config.yaml
image_size: 32
arch: "vit"
norm_position: "pre"
bias: "all"
parallel_block: false
conv_stem: false
optimizer: "adamw"
beta1: 0.95
eps: 1e-08
batch_size: 128
lr_schedule: "cosine"
warmup_steps: 1200
weight_decay: 0.0
Rows from block 7 of a small multi-label image tagger, named by matrix and row number. Rows with one number belong to one neuron. Each number is 50 + 15 x the weight over its row's rms, rounded and kept within 0 to 99. All counts start at 0. After the name is the row's rms in percent of the matrix's.
Before each neuron's rows are labels from the 100 images, of 14976, where the neuron reaches its highest value: "peak on" is the class under the peak. Only what is clearly more common there than usual is listed. The data: flat shapes of many kinds, plain or patterned, on busy backdrops.
# fc1: MLP up (model.blocks.7.mlp.fc1.weight, 960x160), inputs 0-159
# fc2: MLP down (model.blocks.7.mlp.fc2.weight, 160x960, transposed), outputs 0-159

peak on: gear
fc1.307 093:46 64 44 55 64 56 55 50 18 54 59 58 52 67 39 68 50 52 71 71 56 60 55 48 51 37 67 39 47 74 25 51 64 06 68 54 64 22 33 46 75 49 46 48 75 60 46 92 52 44 48 85 31 24 25 45 56 69 48 36 36 49 33 67 27 57 48 44 31 68 53 41 42 64 28 70 67 33 22 38 51 63 25 36 24 53 45 32 68 60 40 42 73 56 34 35 42 86 54 42 50 48 41 49 58 60 46 57 58 70 38 56 39 69 65 56 47 70 47 56 46 63 59 58 51 37 65 62 62 38 22 61 12 32 47 39 54 57 55 37 40 61 39 41 61 75 39 58 38 58 52 60 43 69 50 52 88 39 37 63
fc2.307 112:40 35 30 51 74 53 64 34 69 52 54 15 27 40 64 72 63 46 35 46 65 55 72 68 37 36 65 63 56 33 38 51 66 51 18 61 51 58 48 29 51 61 40 69 56 43 50 31 33 53 44 35 47 58 70 46 30 70 67 39 48 51 74 46 58 26 34 42 57 81 40 34 53 58 38 66 47 54 66 43 60 83 27 45 76 48 39 57 37 31 73 47 16 69 35 33 52 38 85 46 50 38 50 35 54 44 72 50 07 02 73 45 49 50 34 59 61 43 40 38 46 46 25 51 26 43 37 39 46 49 68 57 64 53 49 43 52 57 48 55 36 34 62 61 60 36 18 49 35 63 42 60 68 39 56 46 40 72 52 56

peak on: heart
fc1.261 120:68 66 47 37 53 33 63 54 24 69 47 36 57 70 42 93 63 53 53 49 52 52 59 29 34 49 47 51 17 33 62 50 61 40 49 72 30 24 40 22 54 51 71 41 45 57 53 65 60 54 74 66 18 34 45 31 57 55 04 73 53 32 51 63 40 90 44 59 56 52 29 48 55 64 44 53 52 54 44 57 53 62 52 40 78 68 45 42 58 54 53 75 66 63 18 46 54 59 77 46 51 52 51 51 60 43 59 40 29 66 66 59 43 65 26 33 62 53 66 55 27 46 81 66 51 23 39 71 46 48 39 67 26 53 73 51 26 45 46 46 49 52 33 46 48 62 63 40 53 43 45 51 20 65 43 88 47 45 28 49
fc2.261 127:53 38 49 67 79 60 55 77 35 43 73 42 34 50 57 45 66 59 61 45 30 44 50 77 49 26 75 79 15 65 37 40 71 51 39 50 41 31 68 39 33 32 57 29 39 25 72 63 66 71 51 72 66 46 67 34 47 66 47 45 29 57 73 78 60 34 66 57 67 60 48 44 58 50 29 65 68 30 50 30 63 28 64 40 68 77 46 55 50 45 38 18 59 65 42 38 65 63 52 56 44 61 34 66 60 51 57 44 47 61 59 39 31 46 52 59 31 28 21 40 55 35 55 40 44 44 12 50 50 68 18 59 36 70 35 38 39 41 71 41 44 38 47 61 53 26 44 71 55 42 38 67 48 48 19 74 36 49 48 52

peak on: pentagon
fc1.101 095:46 48 29 39 04 38 27 45 46 53 44 58 64 61 62 84 55 80 51 68 38 35 34 38 50 78 13 52 51 35 38 72 28 38 41 53 56 71 58 49 49 67 56 43 39 64 84 40 27 20 56 46 45 50 27 50 47 35 38 40 54 36 50 54 34 66 71 58 65 21 55 70 35 34 40 37 54 53 13 48 58 29 64 46 38 54 32 51 57 73 41 59 69 41 58 38 46 55 62 53 69 53 50 71 70 41 55 57 56 59 29 61 55 77 58 58 23 59 70 60 46 60 57 82 68 34 64 70 35 43 51 32 39 30 65 48 57 47 42 59 47 44 39 45 44 62 29 68 64 30 59 61 47 50 63 69 78 34 24 64
fc2.101 095:54 48 34 28 58 39 69 60 31 70 40 46 61 36 65 62 45 64 57 05 33 64 30 45 48 45 62 55 22 58 24 58 60 74 47 38 40 50 53 46 44 06 58 49 40 52 47 32 42 71 33 38 39 29 27 23 45 48 37 43 30 30 57 82 42 43 54 76 72 60 59 39 67 55 59 26 58 34 29 39 37 57 67 72 60 66 59 46 80 37 58 50 37 53 56 48 34 50 49 44 62 79 28 40 59 52 77 57 21 64 72 58 34 26 62 52 35 45 48 56 38 68 68 44 48 52 60 55 71 53 29 43 37 72 50 50 41 73 80 48 74 51 47 62 80 65 44 69 52 44 28 61 37 53 37 32 42 62 61 56

peak on: gear
fc1.197 096:52 71 34 55 42 43 42 53 03 46 48 54 57 50 38 63 61 54 66 69 75 46 62 50 49 37 50 39 36 56 38 44 56 16 56 54 54 17 33 61 68 50 37 39 74 54 69 76 64 40 38 75 39 32 36 66 67 75 42 54 44 50 24 64 39 54 27 52 27 63 46 42 40 73 45 59 68 20 32 41 55 55 46 46 45 57 50 28 67 68 37 54 73 63 45 44 45 76 62 49 44 71 33 62 62 53 47 54 61 60 49 73 29 73 46 45 34 67 60 64 62 70 61 71 53 42 66 70 63 49 38 60 00 48 54 49 47 40 66 33 36 63 44 30 62 74 38 50 27 49 55 64 31 82 47 57 82 51 32 54
fc2.197 120:59 37 28 46 59 56 58 51 57 55 60 13 22 53 61 61 64 59 43 51 78 57 74 64 36 26 54 70 73 20 21 50 50 61 41 53 60 48 57 27 51 40 59 46 51 49 34 20 30 62 39 15 52 53 65 38 44 74 50 58 45 46 70 49 65 50 40 50 56 86 32 39 70 54 34 70 55 60 66 45 53 76 39 48 76 39 34 57 44 26 74 46 39 81 50 64 69 60 84 49 49 47 79 36 61 40 59 31 17 38 65 36 51 64 43 26 64 28 24 48 35 52 31 44 49 43 32 41 40 46 60 48 42 67 51 49 65 56 59 49 40 41 65 62 74 32 42 44 42 27 37 36 44 53 77 32 44 74 45 44

peak on: heart
fc1.277 109:73 48 48 36 40 32 61 33 29 79 58 41 62 60 62 86 57 60 49 43 55 48 54 34 36 45 41 55 35 42 35 55 58 27 50 50 20 32 35 39 59 53 90 45 47 75 53 53 60 54 65 69 40 43 49 33 60 61 00 92 63 45 31 60 40 78 24 53 48 47 48 53 51 56 43 58 50 44 46 55 67 55 41 44 61 64 63 27 53 55 52 60 63 49 15 28 48 55 87 50 41 57 52 62 52 46 53 48 57 65 57 54 29 86 46 29 54 52 32 67 48 57 66 58 58 28 27 65 45 47 51 45 37 59 77 37 31 40 54 60 53 55 32 51 43 51 47 56 50 49 36 57 26 73 37 76 68 47 23 41
fc2.277 116:54 43 58 61 71 56 46 61 38 62 74 56 40 50 57 44 67 67 48 44 41 61 49 67 54 32 72 89 20 74 44 48 70 57 48 53 55 42 67 66 32 30 74 41 38 26 54 66 68 56 70 67 66 43 85 38 53 46 43 66 33 71 78 73 68 42 72 62 73 55 55 39 42 51 37 53 54 32 40 32 44 16 66 44 63 59 29 40 55 51 40 22 65 67 54 56 54 65 37 49 33 51 32 58 50 50 56 63 51 68 29 43 33 39 45 61 42 01 32 38 47 28 56 43 41 45 17 39 41 71 37 49 32 50 35 36 43 46 68 35 15 46 52 46 35 40 29 59 54 58 40 60 32 52 19 73 48 37 68 56

peak on: gear; ring
fc1.549 119:57 49 29 21 56 53 46 61 33 68 39 64 57 47 59 49 62 58 60 42 48 80 46 28 63 30 58 29 23 86 51 47 69 46 50 55 35 30 28 47 74 00 50 59 65 77 46 98 64 52 58 60 25 31 49 48 61 54 47 62 53 55 57 56 58 23 41 37 29 50 33 40 43 62 64 42 72 40 45 43 34 64 55 55 57 44 50 44 53 73 51 56 57 62 33 43 46 65 36 39 51 49 32 69 42 63 53 57 37 58 37 49 28 49 63 60 40 30 50 65 65 64 59 51 58 52 54 54 68 87 34 49 36 74 63 47 76 14 83 31 32 38 25 48 63 67 48 49 24 53 51 38 47 52 18 50 58 58 63 52
fc2.549 146:65 52 44 47 46 51 61 47 46 37 74 30 40 46 51 54 45 50 43 57 73 58 36 57 44 47 47 62 53 21 54 39 26 67 57 28 73 26 65 30 59 61 71 54 56 55 66 27 39 58 34 35 50 55 44 58 48 65 47 53 61 54 16 61 34 58 53 47 64 66 65 48 87 47 41 65 44 62 50 74 66 54 42 50 55 52 56 58 32 31 30 45 56 76 69 84 49 40 77 61 72 45 90 29 52 39 58 56 51 63 58 37 73 55 77 20 75 69 18 34 46 51 38 20 45 42 56 39 52 18 54 39 34 46 38 59 63 54 44 40 69 57 59 66 61 47 62 24 73 29 53 19 35 60 66 18 73 58 45 58

peak on: gear
fc1.682 100:38 62 50 54 47 50 39 58 08 49 49 48 48 57 52 49 09 56 66 68 65 59 41 70 42 35 67 49 61 52 29 60 72 56 75 47 59 19 41 58 59 52 40 43 60 52 44 81 46 43 43 80 65 28 57 61 61 67 48 33 49 37 27 56 55 67 41 52 36 64 28 24 43 80 52 52 42 34 26 42 51 46 43 41 23 36 51 40 64 58 35 51 82 78 61 44 41 63 83 60 54 61 41 65 53 61 49 46 55 60 44 78 42 48 57 44 43 30 41 69 53 56 39 52 77 41 55 51 70 45 46 39 09 48 49 38 58 53 53 42 27 80 53 43 87 78 55 51 33 40 54 61 41 68 26 78 70 34 51 74
fc2.682 130:58 40 39 47 58 50 65 36 58 60 55 20 29 49 65 83 61 53 41 58 68 45 80 71 36 58 28 67 60 20 22 50 52 41 26 62 50 46 51 18 42 67 64 48 55 33 58 12 35 46 29 44 39 60 45 55 36 71 46 52 49 50 58 66 12 41 23 41 70 76 37 57 69 65 23 66 52 62 51 44 55 72 33 56 34 57 48 53 43 35 48 44 29 55 33 41 44 47 85 61 42 49 59 38 80 41 84 67 42 22 76 51 58 76 45 47 64 60 18 52 44 44 61 42 37 49 56 43 40 35 61 42 55 54 48 42 68 60 31 63 65 21 58 61 59 32 37 63 52 43 40 50 47 58 48 24 70 68 38 40

peak on: heart
fc1.636 098:51 58 10 52 13 70 25 45 43 46 38 79 74 52 71 56 48 54 56 59 20 44 32 59 59 35 60 37 70 60 34 74 78 39 61 55 63 61 62 40 39 55 18 58 43 55 36 54 29 30 61 67 51 38 44 33 45 34 45 42 44 31 51 64 47 58 82 68 75 42 45 50 50 26 56 35 54 47 25 61 53 37 40 45 20 57 34 48 69 72 49 48 66 68 54 38 48 74 46 45 41 71 50 55 75 65 62 25 68 51 16 62 53 44 75 61 46 57 71 67 50 42 37 35 64 14 73 51 25 43 46 58 42 18 54 21 38 46 49 52 63 60 64 53 46 69 30 67 53 35 46 53 55 59 50 49 50 33 55 51
fc2.636 099:12 73 56 46 43 53 60 69 37 40 37 38 22 34 47 54 58 67 47 40 59 49 60 58 35 34 37 50 35 19 61 71 41 59 62 44 13 28 06 63 45 66 83 35 55 33 65 62 75 55 34 59 53 58 64 81 36 30 40 53 81 57 53 50 30 50 43 36 53 39 53 55 43 68 46 66 58 35 84 32 76 44 40 33 47 74 62 54 34 49 55 52 45 33 48 30 40 35 47 60 71 58 36 51 51 32 53 69 48 65 89 46 48 52 39 38 58 67 38 57 69 36 65 50 47 42 39 63 68 59 53 60 44 59 45 74 53 29 55 32 50 51 57 58 66 37 73 50 50 41 40 76 31 64 22 64 66 58 25 39

peak on: flower
fc1.179 105:40 82 78 18 63 19 44 54 22 51 60 59 44 60 46 28 39 49 38 29 77 55 77 52 48 58 33 47 39 54 44 39 13 62 72 52 25 43 50 65 73 44 74 51 64 43 35 65 59 49 36 43 74 55 70 47 24 44 41 69 89 37 24 40 59 46 57 54 35 44 44 57 39 68 52 66 69 22 67 49 37 62 49 66 37 38 74 34 67 62 23 53 57 40 47 61 50 55 43 51 58 59 50 44 41 61 56 54 41 45 74 51 48 72 49 41 70 49 41 60 57 70 36 47 32 71 22 50 56 51 41 21 13 66 50 72 56 42 75 65 47 50 57 26 49 35 51 50 72 74 34 68 60 44 39 39 71 54 62 46
fc2.179 112:60 42 22 33 74 49 31 61 45 52 66 62 79 52 43 81 27 29 54 43 47 27 46 59 61 23 67 31 54 42 46 49 48 15 48 45 44 76 54 48 39 43 44 42 49 63 44 64 50 62 51 80 26 45 26 59 68 86 32 68 48 74 83 49 63 63 30 43 55 52 61 60 38 44 42 66 65 59 28 28 31 55 51 45 32 36 43 32 56 53 74 66 43 42 14 44 55 41 45 79 36 88 39 56 69 56 60 32 33 58 50 70 31 41 52 23 53 38 69 75 59 38 63 47 66 47 66 52 64 44 48 64 45 72 62 40 53 44 57 49 48 25 41 42 57 55 29 69 33 60 64 58 45 40 26 67 55 31 62 61

peak on: flower; star
fc1.266 102:38 73 81 63 45 66 47 24 38 40 36 32 29 66 52 34 23 42 54 52 64 62 68 40 36 45 41 41 43 66 63 54 43 66 74 56 50 21 43 64 76 38 40 60 82 41 35 67 54 55 69 53 49 28 48 32 40 19 61 59 88 60 30 51 39 41 32 19 43 60 38 45 66 55 96 43 46 47 59 56 41 58 47 53 47 43 43 40 50 52 31 57 76 54 48 42 56 73 37 52 79 41 34 26 37 48 47 68 48 38 63 34 42 43 60 73 48 53 48 51 55 45 35 39 55 69 44 60 55 66 44 49 22 42 51 62 53 54 59 40 66 87 74 38 69 46 42 18 38 46 23 53 67 50 54 20 68 65 49 84
fc2.266 099:68 53 27 70 52 42 59 92 53 73 55 50 75 10 47 47 46 18 50 40 46 31 67 60 72 38 66 60 56 51 47 53 47 39 41 30 42 63 50 45 26 63 35 46 39 52 60 31 40 74 52 66 47 92 40 77 76 48 44 30 43 38 48 38 36 64 63 75 58 40 41 73 45 52 59 44 66 48 49 75 44 51 46 50 46 44 41 54 35 37 55 69 38 55 36 72 42 21 26 71 34 56 43 51 84 52 36 40 61 90 43 47 61 34 57 37 58 69 51 45 55 53 30 59 27 20 52 36 63 35 73 57 65 47 39 62 30 32 50 60 58 50 72 57 51 65 50 61 48 65 47 51 56 35 36 67 58 16 71 42

peak on: heart
fc1.379 103:61 55 62 44 56 51 60 51 23 53 63 42 36 48 43 73 65 49 40 45 48 48 56 51 39 36 52 78 38 34 65 55 48 28 72 52 48 47 46 63 58 72 89 31 63 48 73 61 57 60 68 70 35 73 44 58 34 33 35 48 44 66 53 34 45 77 71 57 53 46 57 65 29 77 37 68 72 59 46 53 44 41 23 36 57 46 38 45 56 57 56 56 74 48 15 55 45 49 43 69 70 48 57 49 56 40 25 50 41 65 49 57 11 58 45 34 50 57 73 58 54 63 78 64 54 20 57 70 71 47 40 55 03 56 64 66 49 08 71 43 26 63 51 41 49 50 56 44 49 47 43 41 34 69 39 48 78 13 36 62
fc2.379 111:53 49 36 59 66 23 61 42 39 45 53 65 69 35 55 50 74 95 27 62 71 72 25 64 53 45 52 64 43 45 42 51 49 62 23 50 57 39 39 46 35 33 70 68 63 42 35 50 38 55 52 56 65 39 77 39 44 70 33 80 52 34 71 77 52 54 32 68 58 74 29 66 67 67 38 52 57 47 29 51 52 70 49 43 42 35 26 17 36 36 33 38 48 62 50 94 41 60 49 30 46 66 67 21 48 59 65 64 42 54 33 29 38 61 54 50 75 21 36 51 41 22 58 23 35 55 38 34 21 48 65 51 40 56 44 36 44 53 37 47 63 62 59 57 36 53 82 32 56 62 64 52 33 48 53 51 47 38 61 41

peak on: gear
fc1.691 103:46 51 63 44 41 44 58 65 38 57 40 82 58 61 72 58 80 58 57 51 42 69 62 21 44 54 57 36 02 59 54 47 48 60 46 63 11 39 45 46 76 14 62 38 63 58 57 76 71 72 52 50 33 37 61 40 38 38 43 50 71 43 56 51 41 32 37 28 25 34 53 43 31 57 51 65 60 44 63 63 35 62 52 60 60 38 57 51 44 65 33 72 61 48 21 55 62 82 30 54 55 39 29 54 42 56 45 56 34 49 46 50 17 52 52 62 54 56 60 51 68 50 47 48 53 69 39 66 62 78 18 54 34 80 60 66 53 06 61 42 30 40 34 45 52 22 46 51 45 59 43 53 54 47 17 36 66 60 70 39
fc2.691 103:73 59 43 45 64 30 70 60 49 59 72 20 49 44 48 66 37 58 33 53 61 54 56 72 42 33 61 78 34 47 46 37 58 43 49 55 68 34 64 24 60 66 76 32 21 58 57 19 42 78 28 42 63 67 49 60 38 62 26 53 58 55 53 67 57 42 51 51 64 79 42 67 73 61 30 89 74 61 39 98 65 49 45 46 44 61 47 53 39 31 38 29 30 79 20 44 38 31 53 56 69 47 75 42 41 51 64 59 43 50 54 44 51 62 72 39 70 50 37 49 44 56 47 36 39 40 52 44 72 28 47 34 52 65 41 40 42 29 36 43 68 42 63 53 46 31 72 46 61 35 43 30 33 43 76 38 52 51 21 56

peak on: gear
fc1.214 100:71 70 58 46 74 70 49 51 24 59 62 59 65 52 46 67 54 52 62 59 68 70 71 30 48 28 78 16 41 64 70 36 68 47 53 53 49 17 48 21 64 53 49 60 60 48 26 73 47 52 53 46 49 05 34 58 65 62 51 47 45 45 26 65 54 32 25 46 15 62 47 58 36 31 70 46 66 28 66 60 64 54 32 42 38 70 65 41 56 62 42 45 51 65 37 41 37 59 48 36 68 43 68 59 49 57 56 63 42 48 30 61 26 72 81 76 54 41 30 64 65 64 62 50 53 55 50 68 47 68 10 46 21 53 49 47 69 32 61 43 45 60 22 34 52 39 45 32 50 42 47 40 31 66 64 31 54 62 52 59
fc2.214 100:30 28 42 62 38 21 77 25 54 19 75 66 64 32 35 43 50 52 26 68 76 47 24 76 61 57 56 59 42 31 34 34 59 35 34 50 49 43 54 39 22 45 48 50 60 24 39 61 45 45 44 71 37 53 65 70 35 61 29 32 64 54 51 37 25 55 35 43 68 68 53 60 46 76 26 79 44 63 48 55 64 38 47 47 36 29 41 34 35 42 47 41 36 53 47 70 52 45 66 66 50 73 58 41 70 65 47 41 62 54 79 59 49 43 46 58 92 72 58 54 65 51 58 41 54 46 70 22 53 35 73 39 53 44 39 45 64 41 24 47 63 60 79 75 39 44 73 29 59 56 61 52 34 56 44 41 70 62 62 22

peak on: flower
fc1.735 081:64 70 47 23 55 23 62 63 31 72 36 48 48 54 62 50 31 46 44 40 57 82 68 41 59 68 62 17 27 74 38 49 59 55 42 95 39 52 33 40 50 40 34 46 62 42 61 66 71 66 56 57 36 25 76 46 45 43 22 77 63 41 33 44 19 54 26 64 51 40 38 69 47 53 84 51 60 34 60 73 45 81 67 41 15 48 45 42 58 64 46 58 54 44 29 47 42 68 53 75 49 65 41 60 56 58 58 70 59 47 11 54 27 58 32 51 60 51 35 64 27 50 42 63 53 55 63 55 28 43 54 37 36 37 65 59 52 62 47 40 61 64 50 29 33 55 48 67 42 48 54 70 40 53 24 32 54 63 73 57
fc2.735 112:35 56 50 48 43 55 36 44 24 71 55 69 64 40 38 70 29 35 50 40 69 34 74 76 56 40 68 26 47 60 32 45 33 28 57 66 31 53 45 49 57 47 66 52 54 54 42 51 59 52 38 89 36 41 28 76 48 67 36 39 29 67 58 34 26 53 28 60 36 81 51 34 50 67 61 36 77 45 35 48 53 77 33 62 27 53 53 29 50 43 61 59 36 27 25 49 43 48 37 60 49 61 34 60 79 68 78 54 65 58 63 71 38 36 57 51 63 41 42 71 39 66 66 60 59 43 71 49 63 68 52 72 20 52 53 41 48 65 46 75 70 54 27 36 60 55 34 73 67 26 37 60 41 48 28 66 52 27 55 21

peak on: heart
fc1.449 074:72 55 43 55 37 43 44 63 20 51 46 38 74 52 35 90 43 61 54 67 47 47 37 62 33 61 50 63 41 51 42 46 46 57 57 76 48 28 44 38 50 48 49 49 34 58 57 78 71 45 79 90 43 36 40 50 50 38 34 68 59 50 52 58 40 86 42 43 54 54 40 44 31 76 45 19 54 47 33 47 48 79 22 53 34 48 38 40 56 51 51 84 59 50 39 46 73 47 47 51 51 59 46 57 54 52 54 36 64 65 25 53 28 61 37 70 58 48 64 64 27 60 74 63 79 21 93 65 61 61 40 48 24 34 65 47 39 25 43 47 19 71 39 39 61 65 45 31 68 43 58 48 33 58 46 75 59 28 49 42
fc2.449 076:35 55 59 64 32 65 26 60 61 45 48 28 54 56 28 46 40 52 42 62 47 38 26 56 39 38 51 48 54 34 57 87 32 48 51 08 73 42 35 59 56 50 55 58 50 29 50 49 57 45 43 62 73 40 57 35 34 50 64 73 67 53 29 65 66 62 47 58 44 67 46 44 68 34 61 69 59 70 32 41 80 58 33 35 41 69 36 50 42 41 36 33 59 60 60 39 61 61 58 58 40 31 59 38 34 62 32 43 49 40 80 46 56 44 60 58 54 36 75 25 55 49 37 00 49 69 59 45 46 43 65 65 54 44 58 30 45 50 37 27 52 73 74 54 45 76 80 28 52 14 62 62 66 73 63 70 46 39 15 58

peak on: heart
fc1.54 093:59 64 56 37 63 46 50 57 24 85 45 57 76 53 61 68 71 87 45 35 51 44 55 51 46 51 50 41 46 48 29 43 69 18 69 58 32 48 54 59 81 52 64 45 52 73 36 45 46 18 50 74 22 56 55 38 56 70 18 72 64 64 38 61 36 64 59 61 45 33 46 54 41 58 29 50 76 41 35 48 49 69 39 53 71 57 56 37 60 54 57 62 38 63 07 30 43 44 89 48 26 53 58 60 41 51 64 43 43 41 58 57 47 62 80 45 45 61 48 84 40 54 56 44 56 39 33 56 30 62 38 47 36 47 55 09 54 24 48 34 47 40 29 39 45 52 48 79 56 61 57 56 20 69 37 68 33 51 56 60
fc2.54 095:65 57 48 65 64 56 40 53 36 75 18 57 59 23 41 57 50 78 60 41 39 63 36 58 67 35 74 74 11 68 54 51 65 60 44 37 59 39 38 67 31 21 58 32 39 22 55 63 84 51 70 56 57 39 75 69 46 68 36 50 41 48 65 61 53 55 83 62 56 55 47 57 41 49 62 48 49 47 56 38 52 26 62 57 68 55 44 50 54 41 36 25 56 61 50 55 52 56 18 50 40 54 37 57 61 37 65 61 31 49 62 48 47 39 24 53 56 30 46 43 51 30 78 61 50 30 20 39 60 71 42 51 23 57 40 58 27 48 70 32 28 66 42 34 39 46 55 68 60 65 50 56 33 46 21 65 06 30 75 49

peak on: arrow; star
fc1.710 097:45 55 62 47 37 58 59 53 40 37 47 37 39 49 37 44 43 52 36 52 73 81 71 25 31 60 44 55 54 81 19 75 34 62 73 79 59 23 53 44 71 40 49 53 87 65 57 60 58 58 49 21 67 47 44 40 42 22 58 76 75 38 25 46 41 41 29 34 52 58 34 56 45 77 82 48 37 46 57 31 31 59 54 48 49 43 49 62 44 61 32 54 85 53 59 56 52 80 35 43 79 35 30 33 27 57 31 67 41 39 28 35 48 57 50 65 63 44 45 28 31 53 51 49 61 43 43 37 77 67 70 36 37 36 49 45 77 54 61 39 59 70 55 44 62 62 50 14 43 63 43 56 74 37 66 51 43 56 47 44
fc2.710 098:37 48 25 66 50 49 51 72 72 68 32 83 56 56 46 45 62 17 44 60 38 59 55 57 51 47 49 54 69 88 46 18 46 61 52 33 67 62 44 59 50 33 51 58 49 70 24 47 33 63 68 56 48 54 40 55 69 74 66 35 40 47 48 61 82 36 54 67 68 49 35 43 74 44 70 59 36 76 57 52 38 28 52 48 42 29 61 50 46 36 57 54 48 45 47 66 60 46 08 36 22 55 68 28 56 72 52 28 66 95 35 62 48 26 52 22 39 60 48 47 37 38 25 35 32 60 61 51 57 41 55 48 62 39 50 66 28 32 51 71 46 57 53 71 32 60 38 54 73 51 57 49 47 51 60 48 37 34 91 59

peak on: flower; star
fc1.156 102:58 55 52 32 40 45 61 55 30 49 46 76 57 51 71 72 65 80 44 41 61 92 48 68 31 45 51 49 33 78 33 76 45 30 53 64 33 56 64 53 62 27 51 62 82 64 24 63 54 31 55 54 44 38 42 21 54 76 39 50 39 36 37 37 36 39 48 45 42 65 48 46 61 46 47 50 37 39 47 41 72 57 09 60 74 42 37 48 54 65 52 51 56 45 60 56 44 85 60 37 57 51 51 40 55 42 56 43 08 36 70 39 39 58 68 76 44 30 41 54 28 63 63 60 43 74 42 57 36 78 60 44 29 38 46 17 65 45 48 67 52 65 31 41 72 19 37 51 53 33 52 68 52 73 45 52 49 77 49 30
fc2.156 092:52 46 73 74 23 41 58 74 43 38 46 64 38 33 55 26 38 24 45 58 39 34 49 80 65 41 59 48 59 34 45 53 30 54 41 49 56 76 41 49 60 60 56 62 37 44 35 59 56 52 55 49 61 79 39 67 69 47 42 51 53 87 61 45 80 20 53 33 37 51 58 62 67 26 74 55 61 50 80 26 33 52 28 49 39 27 75 42 40 39 45 66 56 34 64 60 48 45 21 43 62 46 45 63 57 71 34 59 60 84 64 36 65 46 47 57 52 38 24 51 63 51 37 33 48 86 37 53 74 54 79 60 46 52 74 48 55 32 37 62 55 50 57 46 35 27 59 48 42 28 39 39 85 43 32 21 35 60 68 38

peak on: flower
fc1.229 101:72 58 61 48 24 60 35 41 42 52 51 53 58 51 34 78 43 66 70 49 57 56 63 55 61 54 59 74 38 88 36 99 51 52 43 98 37 75 40 45 66 29 78 58 53 28 28 70 57 59 77 61 39 30 40 34 53 51 50 56 59 59 72 53 37 70 49 42 50 59 27 51 55 37 61 56 47 57 48 45 39 56 39 28 43 43 11 43 48 73 71 35 45 63 47 59 55 82 57 39 64 46 27 52 48 57 44 45 36 42 35 69 34 67 37 81 51 28 62 65 43 42 49 40 55 60 51 53 34 65 38 35 44 36 47 15 63 50 38 64 45 80 36 39 41 37 48 30 47 40 24 54 54 61 42 33 44 67 42 45
fc2.229 105:35 33 64 71 42 34 76 76 54 37 55 50 53 69 43 61 47 43 27 75 64 41 58 61 58 33 34 37 76 29 34 25 55 35 43 43 51 51 27 28 43 49 65 33 57 42 33 64 38 49 36 57 45 49 43 66 86 84 38 54 45 60 74 41 78 36 19 30 49 79 63 58 53 65 45 65 48 77 49 47 38 61 44 35 32 19 46 35 32 35 59 56 46 44 41 82 56 37 51 44 37 50 95 49 59 35 70 54 51 85 57 47 55 72 30 67 64 26 42 44 46 40 61 17 59 66 50 34 55 39 82 51 47 67 53 47 46 47 42 46 57 53 67 49 39 46 73 53 45 42 65 74 45 73 52 41 55 43 43 39

peak on: flower
fc1.620 098:63 61 56 45 42 55 41 37 39 50 43 57 46 45 47 92 29 35 57 40 55 71 55 53 70 48 71 61 42 66 25 95 59 32 62 90 40 71 42 47 58 28 71 53 72 27 33 63 56 55 93 52 17 40 33 48 68 63 52 36 68 75 75 56 34 46 23 35 47 58 33 51 56 41 61 44 47 53 48 37 39 81 40 40 41 53 21 36 38 55 63 36 48 72 47 47 37 85 55 57 65 61 38 49 45 44 59 53 16 47 67 47 38 61 64 82 52 26 59 71 43 66 63 44 49 61 51 46 55 68 58 38 32 54 63 25 59 37 47 59 58 68 34 41 54 34 47 36 47 37 35 53 57 49 33 29 36 56 40 48
fc2.620 106:39 35 75 56 47 41 51 86 47 38 74 62 67 56 33 47 37 24 30 76 64 21 70 59 59 28 48 21 61 30 35 23 42 28 43 45 50 66 45 38 61 74 56 55 54 59 27 57 59 52 39 69 44 49 43 69 71 78 52 66 40 69 69 33 69 42 37 34 42 61 75 51 61 56 41 57 53 72 61 40 12 67 38 43 30 23 42 37 36 39 82 48 44 45 29 69 50 36 52 55 40 54 70 63 53 69 53 55 49 88 55 61 40 57 40 38 83 37 36 45 61 59 55 24 58 68 60 28 59 41 83 48 42 52 36 49 50 60 41 57 66 58 49 52 23 56 44 44 42 42 80 65 51 70 45 41 59 39 55 45